python train.py --model="image classifier" --dataset="seven-segment displays showing three digits" --train_examples=48750 --image_size=32 --crop_scale_min=0.8 --horizontal_flip=false --targets=["second digit"] --num_classes=10 --arch="vit" --norm="rmsnorm" --norm_position="pre" --activation="gelu" --head_dim=48 --fused_qkv=true --bias="none" --qk_norm=true --parallel_block=false --inner_norm=false --moe="top_k" --num_experts=64 --moe_every=1 --expert_mlp_ratio=0.5 --experts_per_token=2 --shared_expert=true --patch_size=[2, 2] --layers=12 --width=160 --positions="rope" --pooling="attention" --mixing="cutmix" --label_smoothing=0.1 --loss="cross_entropy" --residual_init="zero_last" --optimizer="adamw" --lr=0.0017 --beta1=0.8 --beta2=0.999 --eps=1e-08 --grad_clip=3.0 --gradient_noise=0.1 --steps=6300 --batch_size=64 --epochs=8.3 --lr_schedule="cosine" --final_lr_fraction=0 --warmup_steps=1260 --weight_decay=0.4
Rows from block 6 of a small image classifier, named by matrix and row number. Rows with one number within an expert belong to one neuron, the router's apart. Each number is 50 + 15 x the weight over its row's rms, rounded and kept within 0 to 99. All counts start at 0.
After each expert's rows are labels from the 100 images, of 14976, where the router gives the expert most weight on average: "responds to" is what is common among them. Only what is clearly more common there than usual is listed. The data: seven-segment displays showing three digits.
# router: router (model.blocks.6.mlp.router.weight, 64x160), inputs 0-79
# up: expert up (model.blocks.6.mlp.up, 64x80x160), inputs 0-79
# down: expert down (model.blocks.6.mlp.down, 64x160x80, transposed), outputs 0-79

# expert 26
router.26:14 26 46 64 49 66 36 60 50 19 56 56 34 74 58 45 56 50 56 46 52 37 30 27 37 47 76 43 49 34 49 73 44 40 83 43 33 49 31 66 35 59 17 27 60 33 87 38 42 67 32 65 51 57 65 48 41 58 39 79 64 64 34 20 69 53 65 66 75 86 55 40 52 32 81 58 29 57 51 75
up.0:28 40 54 54 50 32 36 26 57 50 49 40 66 40 59 71 55 48 73 42 55 53 44 39 40 46 40 80 41 72 63 36 55 23 39 50 82 70 58 48 62 54 55 64 48 67 73 45 38 59 64 37 58 69 25 44 67 39 24 71 62 53 41 45 50 55 78 65 43 65 51 44 54 46 41 43 64 40 44 56
down.0:44 63 51 86 38 65 68 76 75 46 68 86 73 70 34 70 55 63 57 59 53 62 60 40 50 46 58 46 53 29 34 40 53 44 60 47 58 41 57 73 33 57 44 57 51 41 48 66 61 36 51 47 49 59 42 54 66 21 75 64 28 46 60 55 44 76 48 36 64 40 82 25 74 55 42 71 78 62 24 76
up.1:63 54 31 61 51 53 73 55 57 78 21 50 36 54 46 50 54 50 52 49 33 40 60 41 54 42 65 72 21 44 65 19 45 18 68 49 40 42 47 25 62 43 41 63 41 70 75 99 59 48 43 58 35 84 69 26 76 52 56 47 58 56 41 44 49 51 43 63 52 59 46 68 49 22 29 58 48 59 57 55
down.1:60 21 41 52 44 52 68 49 55 70 66 36 32 38 51 24 70 33 70 52 53 65 39 50 63 81 45 47 63 14 74 62 38 62 24 55 36 51 02 41 64 55 18 68 40 35 50 71 41 52 16 59 40 54 40 32 33 51 50 47 50 50 63 31 40 44 54 44 69 52 48 48 75 44 34 63 41 50 61 59
up.2:62 48 47 32 59 72 62 40 42 29 22 73 67 69 54 33 29 71 45 41 36 37 75 62 32 53 36 67 44 49 80 08 37 46 81 33 73 37 56 36 53 66 44 35 50 38 54 32 50 62 61 58 53 80 33 38 65 60 58 55 43 36 70 35 44 58 58 44 60 53 68 36 28 62 39 51 67 35 44 42
down.2:22 64 36 35 46 23 54 07 52 72 58 53 53 75 50 61 78 46 49 53 49 42 63 55 40 70 52 56 47 79 51 69 50 54 70 46 54 67 39 21 23 20 39 46 48 21 67 83 82 55 28 83 46 35 28 44 34 52 63 68 35 47 61 58 34 46 28 48 40 83 43 20 48 49 63 48 50 36 45 45
up.3:59 81 50 41 52 70 53 79 84 58 58 46 53 58 31 47 46 38 44 61 44 60 41 54 16 62 45 45 35 65 64 62 35 57 32 73 50 84 52 48 75 36 48 47 26 18 39 36 57 42 51 54 56 65 49 61 34 68 42 63 41 45 45 83 83 37 54 56 72 39 39 53 61 57 49 53 46 23 39 46
down.3:63 54 43 46 46 49 55 34 50 47 48 37 48 45 88 49 56 61 41 28 24 53 53 24 66 79 52 49 54 46 44 69 61 19 45 62 58 42 49 32 60 73 40 36 65 59 69 69 74 60 59 68 40 55 52 62 26 65 54 70 74 22 52 54 18 76 44 17 39 25 35 55 81 63 42 45 48 27 42 41
responds to: dark on pale

# expert 51
router.51:61 51 45 44 35 44 66 75 66 33 36 52 54 71 67 61 47 50 57 81 55 47 51 35 56 84 32 50 20 56 52 71 58 55 49 60 34 38 11 30 62 57 34 34 49 63 74 83 62 56 33 14 49 59 32 66 51 32 63 36 37 47 33 55 36 60 49 59 31 64 73 25 68 75 61 73 65 38 32 52
up.8:44 72 45 65 43 77 39 83 16 44 26 60 35 57 44 44 50 54 26 20 50 41 43 72 66 35 72 61 18 38 41 23 54 63 49 36 57 49 59 60 79 67 36 41 51 54 26 45 79 53 42 48 42 58 22 21 55 34 52 61 69 63 72 34 32 45 46 50 46 80 83 36 38 50 59 82 47 56 53 65
down.8:60 51 62 48 46 54 36 67 41 63 57 60 59 48 56 48 61 67 52 44 36 50 61 39 28 41 36 36 48 52 68 74 64 58 40 65 47 53 35 82 38 43 71 47 58 31 64 50 50 45 48 59 47 35 52 39 48 41 40 64 68 41 39 37 61 73 60 21 56 60 52 71 46 86 79 52 49 47 75 57
up.9:46 56 47 02 65 43 42 41 71 61 56 80 38 78 68 60 22 40 34 65 57 54 41 76 39 63 61 50 39 52 65 96 58 46 40 24 50 51 57 58 35 58 26 57 87 33 50 62 43 33 79 50 52 29 68 38 54 56 43 58 53 54 49 49 60 55 53 50 68 53 53 74 55 38 36 38 36 51 35 50
down.9:34 59 47 40 34 53 23 37 62 56 28 50 54 50 48 40 51 53 40 71 17 51 51 56 49 60 28 51 46 59 55 47 51 34 57 44 83 69 41 25 77 65 55 55 60 69 42 31 49 54 25 65 64 45 51 64 74 41 40 83 63 68 39 48 73 57 54 53 68 48 53 40 71 49 66 42 81 53 60 44
up.10:56 71 68 22 46 48 55 74 12 66 13 46 59 76 31 42 59 25 73 43 42 51 64 69 64 43 45 66 44 60 53 74 58 29 52 42 48 56 64 42 38 41 52 40 46 32 35 48 68 16 45 65 76 52 66 61 68 71 59 68 54 37 45 58 65 23 60 17 61 64 74 57 41 23 34 59 64 69 23 45
down.10:75 41 64 57 48 49 51 56 70 71 65 48 21 67 37 44 28 49 49 67 41 37 71 59 26 48 51 46 39 38 17 50 64 54 50 50 45 58 37 68 49 78 31 46 54 60 35 81 42 41 63 37 26 19 38 53 49 62 61 48 43 54 64 51 54 11 54 36 70 25 49 37 76 51 57 38 33 61 37 54
up.11:62 23 59 36 27 45 74 28 65 53 53 69 74 25 45 23 43 76 46 36 44 56 37 64 77 19 45 30 64 67 32 41 42 64 64 60 53 33 53 60 50 43 43 58 52 39 43 52 52 34 38 36 45 43 46 52 49 50 27 35 54 48 55 74 49 64 63 54 42 55 69 31 17 23 26 67 56 55 49 28
down.11:37 35 38 41 48 35 50 21 62 41 40 59 31 67 68 50 61 37 50 58 57 47 56 61 73 49 36 30 75 71 65 53 53 55 42 40 71 56 15 48 51 61 69 54 59 38 43 57 42 64 61 55 41 00 58 46 55 32 50 27 71 50 39 52 55 57 25 41 66 47 50 55 51 79 57 70 42 47 49 48
responds to: the digit 1; second digit: 1; dark on pale

# expert 60
router.60:41 46 64 65 61 60 59 44 51 39 45 51 58 38 40 29 40 36 47 22 33 42 35 47 74 37 40 64 34 66 35 30 53 60 47 50 06 41 65 66 55 49 27 51 28 41 57 52 32 44 73 49 27 49 54 49 58 44 62 33 42 27 43 79 14 50 56 55 42 44 49 35 69 61 33 52 25 43 41 45
up.8:46 39 38 44 55 23 80 47 60 63 22 50 32 39 80 38 66 82 51 47 35 57 67 31 54 74 56 67 43 61 68 56 70 73 40 28 66 53 55 30 53 35 64 76 80 60 29 51 31 71 50 45 33 41 34 70 39 71 43 37 30 41 33 28 37 59 41 36 55 68 25 30 66 45 32 62 54 42 49 48
down.8:74 44 17 36 60 53 73 14 36 57 47 27 63 81 48 71 50 45 46 52 34 09 39 41 50 60 58 51 64 72 25 32 69 28 42 25 62 51 53 44 50 57 44 33 52 52 38 26 55 30 47 42 68 68 85 24 60 72 49 35 43 48 42 47 55 60 51 52 39 46 39 40 48 80 35 52 59 24 65 52
up.9:80 30 43 66 21 46 61 59 40 45 15 44 40 38 30 57 66 15 58 63 37 81 64 55 39 52 33 56 46 48 55 55 49 61 40 38 30 09 68 38 30 62 26 62 52 54 32 51 74 48 66 58 68 52 37 56 59 29 61 47 91 54 40 62 67 33 63 20 55 57 30 44 62 37 33 70 35 31 57 76
down.9:12 49 62 45 49 44 64 84 39 31 46 51 40 69 53 53 43 51 56 62 53 41 58 45 64 52 59 53 79 61 42 56 50 48 49 49 19 42 68 71 45 69 34 50 70 41 49 28 62 63 53 55 64 72 42 53 55 40 63 23 18 60 64 68 44 45 41 38 42 54 76 60 43 64 42 80 32 46 26 49
up.10:60 80 58 50 39 40 75 62 67 55 23 54 54 39 66 47 43 72 43 48 40 24 17 42 52 54 91 47 44 49 58 28 50 17 62 69 43 56 50 59 54 68 16 46 64 29 70 54 56 81 51 54 36 42 51 32 48 72 37 65 65 37 41 61 32 49 25 41 26 54 55 62 67 54 58 30 68 54 36 57
down.10:59 79 37 30 48 11 53 30 63 66 64 33 51 65 68 53 38 36 72 62 47 55 27 33 31 61 35 22 42 53 37 37 40 34 57 67 41 20 57 81 38 51 59 57 54 33 51 60 41 83 44 52 64 42 57 30 40 46 70 51 60 64 71 58 60 60 64 39 64 26 39 40 76 58 28 26 34 64 39 75
up.11:63 14 61 60 64 57 54 51 46 50 29 46 76 62 63 49 48 39 42 60 66 41 73 29 73 40 59 45 55 85 56 32 25 47 67 60 63 36 57 50 36 60 44 67 32 58 30 32 55 56 56 36 55 58 31 37 73 46 43 50 25 50 51 39 36 41 61 46 32 68 76 25 51 33 54 27 39 65 45 49
down.11:70 16 42 66 74 54 54 42 58 62 45 60 37 37 60 45 46 67 44 53 60 31 70 77 38 54 65 75 55 61 37 43 70 36 58 43 58 44 46 28 54 63 41 64 62 32 49 44 38 53 48 58 37 89 36 46 52 49 57 76 44 46 42 75 88 38 46 49 27 83 61 65 57 80 63 43 27 59 50 69
responds to: dark on pale; the digit 1; second digit: 1; second digit: 7

# expert 16
router.16:60 29 32 40 59 38 38 49 37 92 20 60 37 58 37 43 53 51 54 12 47 36 86 56 35 59 43 53 62 58 19 35 66 27 52 37 35 73 47 26 65 30 79 56 47 31 67 50 70 45 29 48 73 46 65 59 46 44 54 62 67 36 80 58 68 49 49 50 50 63 48 40 42 33 59 56 71 52 39 30
up.0:42 22 45 45 34 81 31 33 72 27 65 59 60 33 70 47 53 41 49 32 40 34 54 69 80 45 50 69 53 27 24 34 53 61 41 51 50 19 58 64 38 52 32 57 49 67 67 62 60 22 46 63 60 41 53 75 37 53 52 41 43 61 47 62 14 42 62 42 43 57 45 43 43 56 77 30 37 52 49 16
down.0:34 60 43 29 70 63 28 43 72 41 18 39 34 42 40 72 68 26 40 54 59 65 59 78 52 69 26 32 56 48 48 39 50 58 65 51 41 57 38 38 23 40 35 51 57 57 36 60 67 32 56 52 53 40 63 55 64 53 64 43 40 35 69 26 72 69 53 50 85 60 18 39 55 42 49 47 22 27 27 37
up.1:66 56 62 63 62 70 50 52 31 58 59 73 51 68 59 58 52 66 61 31 43 42 52 36 51 72 41 40 66 61 41 57 50 85 52 65 58 42 57 29 41 72 47 70 62 19 34 48 67 35 76 36 62 40 61 47 32 76 45 54 42 37 49 64 37 73 34 53 47 45 64 46 42 45 33 25 62 78 31 44
down.1:23 43 77 44 43 39 33 71 65 53 31 49 56 53 60 73 41 46 68 41 62 43 37 38 49 66 77 38 55 39 33 69 41 39 43 60 43 62 51 61 35 35 33 48 78 45 19 70 54 41 39 50 75 41 43 78 39 43 24 50 37 28 71 36 38 58 77 26 56 66 50 43 65 42 53 22 42 55 42 39
up.2:53 58 73 54 51 47 46 56 40 26 84 63 51 66 48 65 29 56 12 42 69 49 70 52 38 68 58 74 40 28 39 42 43 67 39 44 24 49 64 64 36 55 56 49 72 44 80 36 51 30 60 70 51 51 53 73 72 52 57 09 33 30 50 37 46 64 79 64 40 88 60 48 42 52 31 70 50 46 36 42
down.2:64 11 42 69 43 32 45 30 66 49 61 42 55 43 56 35 73 33 48 56 36 40 54 61 42 80 70 36 71 73 63 57 54 56 60 79 71 29 56 33 54 48 59 50 57 69 48 51 40 44 47 66 46 68 31 72 75 39 46 35 12 64 57 64 26 46 45 59 50 61 43 52 36 27 33 39 71 32 48 48
up.3:48 67 54 43 30 26 35 35 43 51 45 51 49 65 34 41 81 22 61 56 56 74 41 79 36 64 56 28 72 26 39 42 55 28 40 61 62 62 53 39 42 54 37 74 62 67 40 58 55 36 46 38 57 38 84 41 43 64 47 39 51 50 48 57 23 71 64 48 60 51 49 41 46 82 53 70 16 54 58 44
down.3:86 29 59 51 53 33 39 33 85 49 53 52 74 60 78 59 50 32 34 24 34 56 65 52 42 70 67 58 24 53 49 50 42 52 54 28 40 36 83 54 42 63 65 55 54 43 59 53 59 29 42 62 77 52 28 72 43 52 60 72 62 66 67 37 64 50 53 60 45 34 41 51 35 54 44 70 36 18 55 31
responds to: green glow; second digit: 5; third digit: 1

# expert 23
router.23:66 19 37 62 40 65 55 44 44 17 54 77 47 57 48 44 16 35 59 47 30 45 46 44 74 44 57 54 60 35 39 34 65 79 49 43 52 74 45 00 63 47 67 53 35 54 60 62 49 41 77 47 32 44 36 37 36 66 51 57 51 42 46 63 25 60 53 45 29 60 21 35 34 53 52 67 44 83 41 49
up.0:51 55 60 34 42 35 67 80 68 57 38 39 39 43 30 21 42 68 37 25 64 68 64 35 08 33 48 77 46 66 58 61 46 38 52 49 35 50 46 36 36 42 41 77 58 56 72 54 38 45 62 52 51 34 46 35 50 63 48 38 65 48 41 49 63 44 64 65 58 57 73 51 42 51 95 75 53 40 14 31
down.0:19 41 41 32 48 42 71 47 44 52 39 59 38 46 51 72 57 81 14 66 47 74 57 37 50 60 23 63 47 67 44 47 49 31 69 61 56 80 51 45 36 33 31 62 38 46 27 63 61 42 56 49 58 69 66 48 59 74 52 48 51 62 54 47 71 57 61 60 19 46 75 46 50 77 81 48 45 43 52 30
up.1:16 54 72 55 76 34 83 86 50 22 49 68 54 53 37 48 64 43 28 63 66 50 72 58 76 66 56 25 62 54 70 57 40 60 63 52 41 59 51 51 59 66 71 61 52 40 27 32 66 66 41 48 46 50 55 83 46 45 40 66 44 35 47 47 33 54 63 43 37 56 55 20 66 35 33 31 67 54 39 38
down.1:45 75 36 63 46 33 51 35 58 50 65 53 60 52 58 54 32 48 25 61 54 59 42 70 38 31 29 71 49 68 80 25 52 52 28 24 30 40 62 49 42 50 32 78 72 58 32 41 48 58 43 22 44 51 66 61 66 46 40 31 45 38 56 48 74 38 28 49 35 71 35 56 35 59 60 60 42 69 48 45
up.2:88 66 40 32 59 33 57 17 61 35 40 53 49 58 75 53 47 39 47 37 87 62 30 40 64 64 97 53 15 63 45 34 74 01 71 53 57 59 43 52 67 62 55 62 59 41 70 34 71 25 26 32 45 56 59 65 34 44 63 43 42 26 43 48 66 69 30 46 57 59 48 58 65 40 47 59 44 83 38 38
down.2:67 39 33 47 70 42 46 58 69 42 47 61 35 52 54 42 48 66 71 59 74 53 59 56 43 59 84 26 35 56 51 60 59 35 20 61 49 29 35 53 22 70 58 50 47 61 76 57 53 39 70 56 65 66 42 59 29 17 38 78 32 62 30 43 77 48 52 44 41 62 64 37 44 34 73 58 03 29 44 55
up.3:39 72 54 24 28 49 74 62 55 50 27 79 46 57 48 24 75 72 33 26 56 78 26 15 52 18 50 47 23 51 46 43 51 55 40 46 37 38 58 26 53 51 28 32 56 69 65 49 60 60 46 43 63 33 41 68 23 55 60 22 18 41 36 58 57 63 49 17 56 66 52 54 39 62 51 44 36 58 65 38
down.3:81 42 65 67 39 52 40 45 62 70 31 42 75 51 69 32 40 69 43 44 60 41 55 42 61 37 59 41 43 56 76 45 52 59 66 41 44 47 36 33 52 16 30 57 34 65 40 44 75 52 54 39 74 54 67 74 73 19 41 61 45 31 75 34 63 45 51 24 68 47 49 37 72 42 34 38 47 36 66 32
responds to: dark on pale; second digit: 1

# expert 57
router.57:52 43 21 51 36 51 39 48 29 59 31 37 38 80 80 53 69 63 51 40 52 37 25 29 47 48 41 39 51 56 26 51 76 35 29 53 42 64 26 59 43 83 17 54 47 54 58 46 63 42 40 30 78 43 25 32 13 72 42 41 46 64 83 41 44 59 28 68 41 44 51 51 59 80 51 51 43 45 52 46
up.8:68 57 27 51 47 48 26 46 88 65 34 44 30 60 47 72 69 47 33 47 32 37 64 59 52 31 47 34 38 35 47 57 61 25 33 56 63 42 50 35 46 53 50 76 77 66 47 59 79 66 81 38 70 54 49 39 63 48 65 82 44 49 58 37 51 62 70 64 56 32 49 60 45 63 68 42 43 60 48 66
down.8:46 40 42 41 53 38 32 55 54 53 47 47 53 48 83 51 42 31 69 63 34 52 52 61 70 74 41 44 68 38 69 51 47 53 64 23 79 37 54 76 43 17 48 51 50 69 48 57 79 88 39 66 48 52 69 64 54 53 69 57 73 32 40 51 38 60 40 54 63 26 60 54 51 52 68 42 47 47 40 36
up.9:60 66 36 57 69 44 41 87 58 41 54 55 46 53 81 64 46 46 54 61 60 58 40 65 48 61 49 30 66 37 49 40 55 33 63 67 56 24 29 67 58 61 40 42 75 51 58 54 47 40 47 44 32 23 55 25 35 58 79 38 34 66 47 40 99 20 30 67 62 28 43 57 36 35 45 38 51 38 85 74
down.9:52 43 35 68 71 45 65 39 35 52 56 67 41 55 59 85 38 55 37 66 56 76 59 55 30 59 35 34 38 29 16 55 68 50 28 74 49 37 43 42 55 31 38 47 65 24 69 57 51 22 69 33 76 39 81 43 64 61 41 26 49 58 54 85 70 69 62 45 39 33 54 42 43 54 70 38 55 72 56 27
up.10:60 43 85 39 35 65 35 38 43 54 47 57 46 36 45 65 56 65 36 41 59 42 54 42 53 54 66 65 25 61 38 59 65 59 44 55 44 53 43 51 12 46 81 54 44 39 92 41 29 78 70 53 47 42 18 54 21 49 27 39 35 47 49 68 29 55 39 30 56 73 30 53 76 39 45 41 68 44 58 36
down.10:53 51 31 72 55 52 68 22 33 71 44 60 78 72 59 81 70 59 45 49 47 40 83 40 36 61 24 40 63 33 77 54 52 40 44 53 65 66 55 60 56 64 29 43 39 31 57 75 47 00 59 52 63 65 18 66 32 51 61 56 92 43 40 51 52 60 50 70 35 43 44 35 42 46 58 64 51 57 26 59
up.11:37 49 78 33 40 54 21 53 33 36 46 54 34 58 46 56 38 54 50 59 43 31 61 49 73 16 78 80 28 65 56 44 33 70 69 51 69 63 49 44 43 61 59 45 53 40 78 56 45 76 60 35 28 51 30 47 46 42 41 66 44 46 47 41 58 42 38 55 48 53 61 55 53 37 42 68 45 27 53 33
down.11:37 22 27 68 47 51 69 49 42 40 50 42 34 45 41 43 60 53 72 71 46 16 43 58 48 31 63 22 69 72 40 36 58 25 35 27 48 30 23 54 40 63 55 65 56 36 31 68 45 56 30 36 58 19 59 63 66 62 53 61 55 51 48 37 37 38 48 33 80 50 43 73 38 55 33 48 56 25 66 41
responds to: the digit 1; second digit: 1; blue glow

# expert 42
router.42:28 39 47 25 52 39 60 61 68 44 36 43 46 35 25 43 60 57 44 65 55 16 48 35 52 39 60 46 65 49 53 38 62 36 60 36 55 82 59 34 45 30 71 57 39 79 61 69 44 77 66 32 53 41 50 34 80 63 56 63 11 49 55 41 37 64 52 40 40 24 51 41 66 50 55 40 58 79 63 56
up.8:65 17 37 44 64 29 38 82 49 57 49 23 64 60 53 36 67 37 42 45 53 46 52 59 50 41 39 45 67 31 26 24 54 64 60 56 60 38 23 71 66 71 43 18 42 36 37 26 51 33 60 64 56 64 46 29 62 54 40 41 59 52 70 74 48 53 51 49 24 72 68 32 23 52 44 48 30 39 49 46
down.8:38 43 58 23 54 54 61 41 65 70 75 63 86 63 33 49 59 73 64 61 63 39 63 48 62 34 67 69 48 55 33 55 49 64 49 73 35 38 46 61 61 57 48 48 23 50 55 70 38 66 39 58 61 40 46 46 75 42 29 41 63 65 57 52 82 47 40 65 54 38 43 50 52 52 01 55 66 58 44 54
up.9:58 26 35 40 55 47 43 50 36 52 50 51 17 55 53 51 48 68 51 30 47 47 38 50 46 24 41 70 53 71 69 30 65 53 55 46 58 69 36 79 51 55 49 35 41 55 14 52 59 45 58 59 65 55 58 35 53 39 65 74 63 61 41 76 52 48 32 59 52 48 59 38 63 43 16 39 62 45 41 40
down.9:32 43 47 56 47 29 55 38 56 43 65 59 48 59 52 54 39 43 03 46 14 47 62 57 58 46 37 66 31 72 08 34 35 47 46 78 56 45 41 68 51 66 77 45 43 33 78 84 40 41 57 32 20 34 21 50 52 65 54 46 52 33 43 67 46 21 72 57 49 51 52 31 53 64 47 50 22 32 32 97
up.10:36 48 69 60 37 65 62 40 50 49 64 61 63 59 36 35 59 45 34 59 55 23 33 34 59 52 37 51 74 57 43 33 36 58 58 66 49 77 72 51 57 19 30 64 46 68 46 46 60 52 81 71 60 70 36 43 38 64 78 53 51 46 52 44 76 47 57 42 60 60 57 35 46 31 47 72 58 34 24 43
down.10:21 67 34 42 28 38 44 33 64 68 59 52 48 51 68 80 49 39 36 62 34 49 70 51 65 56 53 34 77 50 64 40 28 41 75 53 52 50 59 29 14 35 55 57 32 51 28 22 33 81 58 58 29 58 52 42 25 41 33 78 55 37 48 55 41 44 39 77 44 75 30 48 66 61 56 35 45 50 28 33
up.11:64 46 34 66 63 46 35 53 52 46 19 39 69 19 50 45 64 69 67 38 47 41 65 57 41 66 46 67 22 31 41 56 42 33 43 41 50 54 60 42 55 24 52 66 71 73 63 23 52 64 58 31 48 44 47 44 67 26 46 41 19 10 45 76 29 43 57 64 42 70 43 60 50 42 72 43 79 45 66 51
down.11:35 53 58 39 46 62 44 46 70 44 43 69 20 67 31 55 14 42 41 26 45 17 46 66 66 53 67 49 41 39 37 60 17 32 78 45 43 42 48 61 40 39 32 68 43 55 82 40 42 67 64 59 57 51 39 45 58 78 62 51 65 53 48 61 57 81 63 56 45 36 41 65 38 59 70 56 58 35 51 60
responds to: dark on pale; the digit 1; second digit: 1

# expert 47
router.47:56 50 94 39 39 59 48 54 25 50 27 22 48 49 46 50 43 66 21 08 24 76 83 46 92 41 57 53 58 46 08 43 38 32 29 61 44 66 65 76 51 50 44 46 45 46 39 34 54 59 48 43 69 42 22 52 67 51 41 17 55 70 44 57 50 62 61 66 61 52 57 50 29 66 71 51 19 54 51 62
up.0:87 71 70 50 61 53 51 31 59 42 51 48 65 52 64 56 42 14 47 51 43 36 45 42 55 23 41 31 62 57 56 35 62 54 49 66 43 57 56 62 78 61 45 55 56 58 31 45 50 15 25 53 74 47 68 58 20 52 22 59 40 41 37 45 65 73 53 49 25 60 49 77 61 41 52 31 39 40 47 49
down.0:61 74 36 40 55 32 55 24 46 49 69 48 42 56 55 57 69 27 42 34 16 34 37 41 51 36 56 45 32 26 76 64 51 41 32 66 51 79 61 24 49 52 29 77 57 32 43 51 68 45 45 60 60 44 66 35 43 29 40 46 62 50 23 51 31 33 17 58 55 42 38 51 46 76 50 46 40 35 40 27
up.1:39 21 45 33 34 45 47 52 58 57 55 34 45 49 38 35 47 58 43 58 36 56 61 53 44 65 40 52 49 53 28 42 73 39 45 45 66 58 65 31 47 27 24 73 67 55 59 63 67 35 48 77 63 30 62 68 56 46 48 63 21 49 21 58 00 28 73 35 53 66 49 39 34 62 62 61 56 71 40 32
down.1:41 30 53 70 49 45 36 35 30 60 58 35 71 45 59 63 45 52 69 80 52 33 74 42 59 55 40 55 47 63 69 47 68 74 53 42 68 49 52 47 65 44 43 35 39 67 44 55 30 53 46 47 21 63 54 62 75 19 65 51 33 62 53 41 31 45 40 61 46 64 24 52 60 44 35 48 44 77 31 65
up.2:30 32 53 26 56 29 60 21 50 44 51 66 44 49 65 37 55 55 59 60 21 59 62 42 87 53 38 33 47 54 64 50 64 59 41 78 45 27 31 70 77 32 37 44 60 54 56 38 49 44 74 41 77 40 61 28 67 57 56 50 43 27 82 19 40 38 69 52 44 48 62 66 44 44 37 56 60 70 43 36
down.2:62 38 49 35 70 19 45 43 50 54 56 40 32 49 42 67 39 77 82 43 42 28 68 54 46 63 27 48 41 50 58 62 56 64 61 40 66 47 65 44 47 46 46 49 47 57 61 39 49 71 37 19 51 40 73 69 89 39 63 35 24 45 57 05 36 45 64 59 52 30 55 50 63 33 70 35 43 55 29 46
up.3:29 28 45 68 76 65 50 49 53 39 65 36 52 55 48 28 15 59 37 48 58 59 59 41 60 45 43 58 56 80 87 61 38 41 72 47 25 39 54 34 34 53 40 43 56 53 50 31 59 39 63 55 38 73 49 55 38 27 37 25 63 54 77 48 33 56 23 63 63 40 39 61 65 80 41 59 53 50 65 65
down.3:57 73 58 53 68 57 52 34 63 68 53 72 65 83 17 39 30 80 54 17 23 36 47 47 48 34 70 40 41 40 57 60 53 38 63 49 66 53 33 30 52 58 67 63 59 25 55 56 50 42 56 47 33 51 40 16 36 58 74 31 67 41 69 65 85 48 78 52 18 59 26 49 58 59 36 36 47 42 27 56
responds to: dark on pale; second digit: 1